{"dataset": "renderings of 100 made-up gadgets, each built of a few solids, in any pose", "image_size": 64, "encoder_mlp_ratio": 3, "encoder_drop_path": 0.05, "encoder_conv_stem": true, "encoder_width": 320, "decoder_activation": "elu", "decoder_attention": true, "residual_init": "scaled_by_depth", "learning_rate": 0.001, "beta1": 0.9, "ema_decay": 0.995, "batch_size": 256, "epochs": 11.7}
Rows from block 2 of the encoder of a small segmentation model, named by matrix and row number. Rows with one number belong to one neuron. Each number is 50 + 15 x the weight over its row's rms, rounded and kept within 0 to 99. All counts start at 0. After the name is the row's rms in percent of the matrix's.
After each neuron's rows are labels from the 100 images, of 14848, where the neuron reaches its largest size: "top examples" is what is common among them. Only what is clearly more common there than usual is listed. The data: renderings of 100 made-up gadgets, each built of a few solids, in any pose. In brackets: how many of the 100, against the usual share in percent.
# u: gMLP up (value half) (encoder.blocks.2.mixer.u.weight, 480x320), inputs 256-319
# v: gMLP up (gate half) (encoder.blocks.2.mixer.v.weight, 480x320), inputs 256-319
# out: gMLP down (encoder.blocks.2.mixer.out.weight, 320x480, transposed), outputs 256-319

u.355 085:47 48 71 52 35 44 68 27 34 46 51 73 38 67 53 79 07 66 31 74 50 58 49 45 55 23 47 53 79 45 61 65 37 65 35 33 41 60 51 47 48 42 39 39 36 37 67 51 51 34 17 61 68 39 42 27 70 77 13 46 56 61 55 39
v.355 076:50 47 31 49 51 35 31 51 45 42 39 41 46 49 47 30 41 33 54 43 65 35 50 57 67 57 45 68 21 61 58 44 56 44 45 36 34 51 52 66 49 51 65 44 60 58 33 40 60 35 51 62 64 10 39 81 54 17 59 64 59 64 40 63
out.355 064:48 62 44 59 84 57 41 41 58 45 64 46 70 44 65 79 66 33 55 45 64 45 51 29 56 45 77 70 84 51 25 50 46 51 56 66 56 49 31 70 57 27 66 48 60 57 35 72 57 58 56 53 50 22 53 69 44 63 44 19 45 50 46 43
top examples: red (29 vs 8.4)

u.161 114:49 56 06 57 45 45 32 54 40 67 24 60 18 45 57 69 53 78 42 48 47 40 39 54 64 41 60 66 49 67 53 53 23 48 59 54 42 75 47 54 42 55 46 60 39 51 63 68 65 79 32 48 44 45 52 62 45 42 74 63 59 38 59 70
v.161 101:47 71 47 58 66 54 45 35 42 84 54 46 78 42 40 43 54 51 49 55 51 62 51 39 63 62 51 42 23 38 49 60 34 42 55 39 53 65 63 32 53 69 54 69 64 51 30 62 26 47 71 68 45 24 77 80 65 51 61 46 68 99 23 47
out.161 117:47 69 44 63 48 49 35 55 43 46 26 57 75 44 54 71 58 76 40 39 76 31 60 43 78 50 54 27 45 36 73 42 41 46 53 57 67 80 34 52 63 57 63 53 60 51 57 28 54 73 65 69 56 08 67 65 49 56 56 51 10 66 41 67
top examples: red (26 vs 8.4)

u.180 106:71 48 61 38 35 20 58 62 58 83 10 42 61 62 57 79 65 35 42 37 45 30 30 48 58 69 38 62 52 57 50 50 34 46 55 26 35 12 44 45 59 69 50 87 52 38 91 40 55 52 28 65 67 48 73 60 46 38 59 38 53 52 42 56
v.180 107:23 71 40 56 58 72 65 42 55 28 56 74 47 77 36 45 59 51 70 43 47 57 43 62 64 57 64 72 34 34 72 43 57 76 48 60 51 64 32 61 64 41 67 19 72 80 26 67 53 41 55 58 27 28 60 54 32 35 53 65 46 32 30 42
out.180 113:50 43 69 54 35 50 47 30 82 49 50 58 37 56 41 61 64 43 77 56 78 83 46 36 72 65 51 31 53 58 43 53 60 74 51 81 71 59 58 71 40 34 52 59 53 31 74 32 68 72 64 45 38 32 58 74 47 58 56 69 51 42 53 51
top examples: has a torus (69 vs 29.7)

u.125 104:32 57 50 53 29 53 53 65 63 51 40 37 24 50 40 54 53 51 59 60 37 62 28 71 18 68 45 49 42 62 83 49 61 75 64 45 21 52 27 77 54 71 45 52 48 55 58 48 65 61 24 60 79 46 74 38 52 47 51 41 67 32 62 72
v.125 086:47 18 28 55 42 49 63 70 41 42 46 47 52 38 56 48 47 35 71 36 58 45 08 82 45 55 49 59 21 45 43 58 59 57 46 53 32 08 34 57 65 45 49 22 57 48 30 36 42 51 44 44 57 28 31 42 40 60 51 46 77 53 47 80
out.125 098:47 43 53 39 00 42 45 57 23 55 54 63 37 40 40 65 31 59 31 63 34 68 36 52 58 46 31 35 24 56 31 50 41 50 57 27 48 64 45 43 39 37 50 60 54 60 62 74 29 47 49 50 59 48 69 49 52 65 32 23 40 39 66 38
top examples: blue (34 vs 7.9)

u.294 103:53 37 36 58 35 54 65 51 78 56 46 45 45 53 72 74 67 47 48 58 42 42 25 62 57 61 62 45 44 53 53 63 30 49 78 47 47 24 47 67 65 46 49 25 19 56 50 50 61 58 46 45 80 44 60 43 48 86 46 51 80 43 53 49
v.294 115:62 51 55 46 61 16 32 38 51 58 55 30 54 70 43 30 57 62 32 66 48 58 71 32 48 27 59 33 82 71 47 57 38 81 54 57 62 60 61 77 61 68 50 29 13 44 54 38 40 36 49 58 42 45 64 63 84 63 62 38 53 81 41 53
out.294 117:55 45 32 72 18 45 66 51 53 63 55 60 60 63 60 19 85 55 84 49 51 41 36 54 25 58 72 50 55 51 48 57 49 70 71 61 63 56 52 60 57 51 65 44 38 44 48 25 71 59 82 43 44 44 50 14 66 58 47 59 52 62 88 62
top examples: red (26 vs 8.4)

u.249 106:32 59 65 48 26 55 39 53 64 46 31 72 51 38 44 75 35 66 26 66 29 45 57 60 58 30 36 68 50 47 60 38 37 62 49 34 30 63 38 53 53 60 52 73 32 63 54 59 66 28 10 65 67 50 52 54 63 43 41 50 62 52 31 28
v.249 099:36 48 68 51 46 49 58 61 56 27 45 55 77 60 66 29 46 32 69 39 39 23 76 61 44 22 63 56 23 37 54 43 37 46 56 27 46 79 70 46 69 70 58 37 38 44 45 37 67 60 56 55 47 42 41 50 57 38 52 55 31 73 62 45
out.249 117:36 24 52 74 35 76 19 47 45 38 56 41 71 23 57 68 30 23 57 48 72 72 57 50 82 69 32 51 26 41 69 49 50 55 60 47 52 68 43 53 27 65 26 48 70 58 80 52 59 62 59 27 32 58 58 84 64 64 35 41 61 60 32 51
top examples: has a torus (64 vs 29.7)

u.271 089:73 55 33 29 22 18 64 77 47 42 36 22 68 39 54 46 73 49 59 52 70 47 27 70 25 47 42 65 41 74 52 53 75 50 50 40 46 50 52 41 52 69 58 61 60 18 42 70 60 68 62 70 71 38 35 38 64 43 65 47 50 78 61 83
v.271 081:52 53 42 26 21 38 65 67 42 40 34 38 40 70 42 72 33 66 34 65 27 49 56 65 21 20 50 73 75 43 36 63 35 70 59 43 50 59 36 52 72 62 74 50 22 39 57 59 43 70 42 43 38 72 51 50 61 54 41 44 34 38 62 23
out.271 095:59 63 33 52 50 24 82 54 32 29 43 54 69 61 65 49 34 61 54 53 38 38 57 51 81 51 47 35 28 36 61 41 45 63 58 36 85 74 30 37 27 47 60 45 84 63 73 73 57 49 71 45 30 38 59 65 71 41 34 63 41 39 53 50
top examples: green (26 vs 8.4)

u.434 124:59 33 66 37 30 44 44 73 63 45 26 63 61 49 77 64 35 57 43 70 44 44 00 53 71 22 35 60 52 82 24 54 53 40 44 33 19 76 57 85 39 33 57 48 57 54 21 54 46 42 40 46 42 48 75 47 48 36 66 61 40 54 44 73
v.434 105:73 13 71 44 57 54 67 55 35 57 32 49 47 34 52 59 51 17 54 39 44 35 50 45 34 43 50 40 45 67 50 64 30 40 47 10 23 29 66 72 44 77 36 54 51 43 44 34 39 32 50 40 58 36 56 62 52 42 73 45 44 54 15 51
out.434 124:47 22 76 43 10 51 36 39 68 60 44 80 68 37 57 63 37 47 78 74 60 58 48 40 55 46 49 31 44 52 48 89 55 53 29 56 62 84 53 57 26 43 41 65 67 39 00 41 27 56 73 49 22 51 53 40 68 53 37 36 60 69 07 66
top examples: has a torus (80 vs 29.7)

u.209 110:35 50 69 25 30 38 36 72 72 46 47 45 59 42 70 56 74 43 62 61 43 82 48 65 37 25 53 68 55 76 19 41 53 39 48 18 31 49 62 57 48 62 78 48 55 44 81 66 41 63 48 52 57 57 63 49 53 74 46 40 44 52 96 12
v.209 103:29 19 47 49 47 48 75 50 68 24 49 49 57 50 32 53 28 36 62 33 56 39 38 44 64 36 44 34 63 42 36 62 51 50 41 56 52 40 79 59 41 43 68 19 72 29 64 40 23 52 55 22 51 43 58 42 44 65 39 54 45 62 48 52
out.209 130:68 33 58 35 69 44 45 76 36 62 45 34 52 36 29 53 35 43 67 41 74 57 44 52 69 39 45 37 26 47 51 22 44 61 28 31 72 42 59 53 39 65 56 99 94 29 59 38 58 54 59 51 46 44 82 51 48 59 38 46 11 50 53 63
top examples: green (33 vs 8.4)

u.472 095:63 47 51 38 34 25 64 53 30 47 40 19 50 47 49 77 21 52 53 75 52 34 54 58 43 56 46 52 67 67 55 28 34 47 40 22 28 69 49 47 48 52 62 60 15 42 67 32 59 39 19 66 62 30 53 61 43 61 42 68 57 50 52 44
v.472 093:45 61 67 56 46 55 69 64 49 59 08 55 34 56 31 54 21 38 51 42 38 40 67 55 56 36 36 32 49 46 48 41 49 40 60 37 30 49 52 72 79 64 52 52 45 49 30 63 37 54 32 52 27 53 66 53 43 51 53 65 52 59 41 55
out.472 076:40 68 49 55 00 48 29 34 50 69 45 71 50 42 75 61 35 46 39 43 35 38 77 58 56 52 67 85 44 51 47 69 38 43 24 68 58 49 44 56 53 36 46 68 17 54 34 24 54 45 73 38 38 56 45 47 40 55 56 62 63 60 55 37
top examples: red (25 vs 8.4)

u.173 104:26 36 60 32 39 39 71 50 40 47 33 58 27 54 32 62 73 48 42 61 43 62 13 45 62 30 59 67 52 61 34 70 33 71 53 30 13 49 55 60 53 46 63 49 45 77 31 78 34 42 09 67 70 56 38 54 48 54 35 45 48 58 46 23
v.173 094:59 66 44 36 21 49 39 70 57 36 26 44 56 44 81 56 55 49 31 76 40 69 50 68 18 37 49 59 45 66 56 65 49 33 48 63 62 18 41 55 71 36 50 60 59 65 29 60 27 49 39 65 76 46 57 19 59 77 39 47 55 38 82 82
out.173 113:56 41 52 43 30 63 29 40 82 86 81 55 43 19 79 79 66 27 47 58 74 59 57 43 60 56 65 77 42 44 43 44 45 30 42 53 53 48 45 56 25 30 39 46 67 52 53 63 52 53 34 52 33 48 45 73 37 78 49 44 56 55 64 48
top examples: red (26 vs 8.4)

u.445 079:54 58 40 23 05 33 33 71 50 53 32 30 67 39 68 56 26 51 50 71 63 68 30 86 35 38 51 74 45 68 57 47 54 75 55 32 55 57 55 39 63 79 55 47 78 48 52 63 53 44 47 50 64 42 62 40 54 79 55 48 50 52 76 65
v.445 067:67 29 39 48 44 60 55 78 50 46 31 44 38 59 40 55 45 34 73 12 70 05 57 57 52 45 53 56 45 51 65 24 79 61 75 29 22 35 32 50 47 52 55 48 47 50 53 36 67 60 34 40 27 40 71 53 40 22 43 42 35 52 46 43
out.445 063:25 73 35 60 00 58 59 51 41 46 47 63 67 58 51 59 20 52 62 36 36 46 40 62 73 64 41 56 36 48 45 47 54 59 69 48 51 32 38 53 76 46 51 40 40 69 42 45 36 53 41 37 55 75 44 43 51 39 64 60 59 47 45 54
top examples: red (25 vs 8.4)

u.206 087:48 73 46 46 23 41 46 68 49 47 39 25 43 48 59 66 49 43 51 76 30 62 48 65 32 34 45 64 57 45 24 53 33 57 47 50 51 50 84 69 61 37 55 32 50 41 24 64 36 60 63 40 39 41 45 13 59 52 50 41 44 53 57 26
v.206 082:73 32 59 64 48 61 41 54 76 39 41 57 68 56 42 68 54 26 58 42 74 61 53 50 35 48 49 35 49 55 50 14 79 60 55 57 39 32 52 31 51 59 46 40 64 51 66 48 39 63 42 23 34 31 49 42 52 49 27 38 60 73 54 35
out.206 061:52 72 57 49 00 42 68 47 40 65 55 30 66 47 41 57 38 15 37 36 34 40 51 58 49 40 52 37 47 51 48 56 60 49 42 74 75 56 55 60 70 65 59 52 65 44 22 51 52 55 56 46 31 79 47 39 52 60 68 65 33 78 31 45
top examples: blue (26 vs 7.9)

u.356 085:21 47 20 43 20 56 30 67 57 59 54 48 46 55 47 65 55 68 58 59 41 73 28 79 43 30 74 61 46 73 36 62 53 58 65 42 41 55 21 65 74 60 57 30 63 68 48 76 58 54 46 49 81 61 39 51 65 78 44 35 81 48 52 33
v.356 087:62 46 42 60 35 54 73 65 53 31 35 88 27 51 29 54 46 73 76 30 36 44 47 58 43 67 19 37 64 41 83 09 71 62 44 32 26 17 40 34 52 60 41 79 41 41 59 51 72 62 16 38 27 66 62 31 44 37 23 55 48 45 48 61
out.356 076:35 65 55 76 00 57 49 39 77 60 23 47 43 72 44 31 60 45 70 54 47 41 69 68 56 57 66 52 55 61 64 46 25 47 60 64 56 47 45 66 72 44 60 24 40 68 27 28 57 69 52 53 61 20 64 57 50 51 68 37 48 62 35 72
top examples: red (33 vs 8.4)

u.2 099:54 44 58 47 29 50 05 66 43 79 49 33 86 29 60 51 72 66 60 48 43 40 64 77 32 62 45 50 42 63 33 56 59 53 50 56 56 44 35 37 39 51 38 66 48 30 45 54 34 33 67 52 49 50 60 46 57 54 75 24 69 41 47 52
v.2 118:48 65 55 56 53 61 41 33 50 31 58 47 67 41 56 32 32 44 68 33 49 31 82 52 21 51 56 45 45 21 58 62 66 41 44 48 49 54 80 28 51 79 22 64 45 38 60 26 65 55 78 17 29 57 28 35 44 44 51 53 40 82 43 64
out.2 115:37 45 63 29 11 69 48 48 49 81 46 63 45 38 56 82 44 44 34 48 42 42 42 36 50 33 53 52 68 38 32 29 57 20 48 56 50 52 25 67 49 19 65 60 62 72 25 54 49 47 11 51 23 57 38 47 41 57 26 44 55 49 36 28
top examples: blue (26 vs 7.9)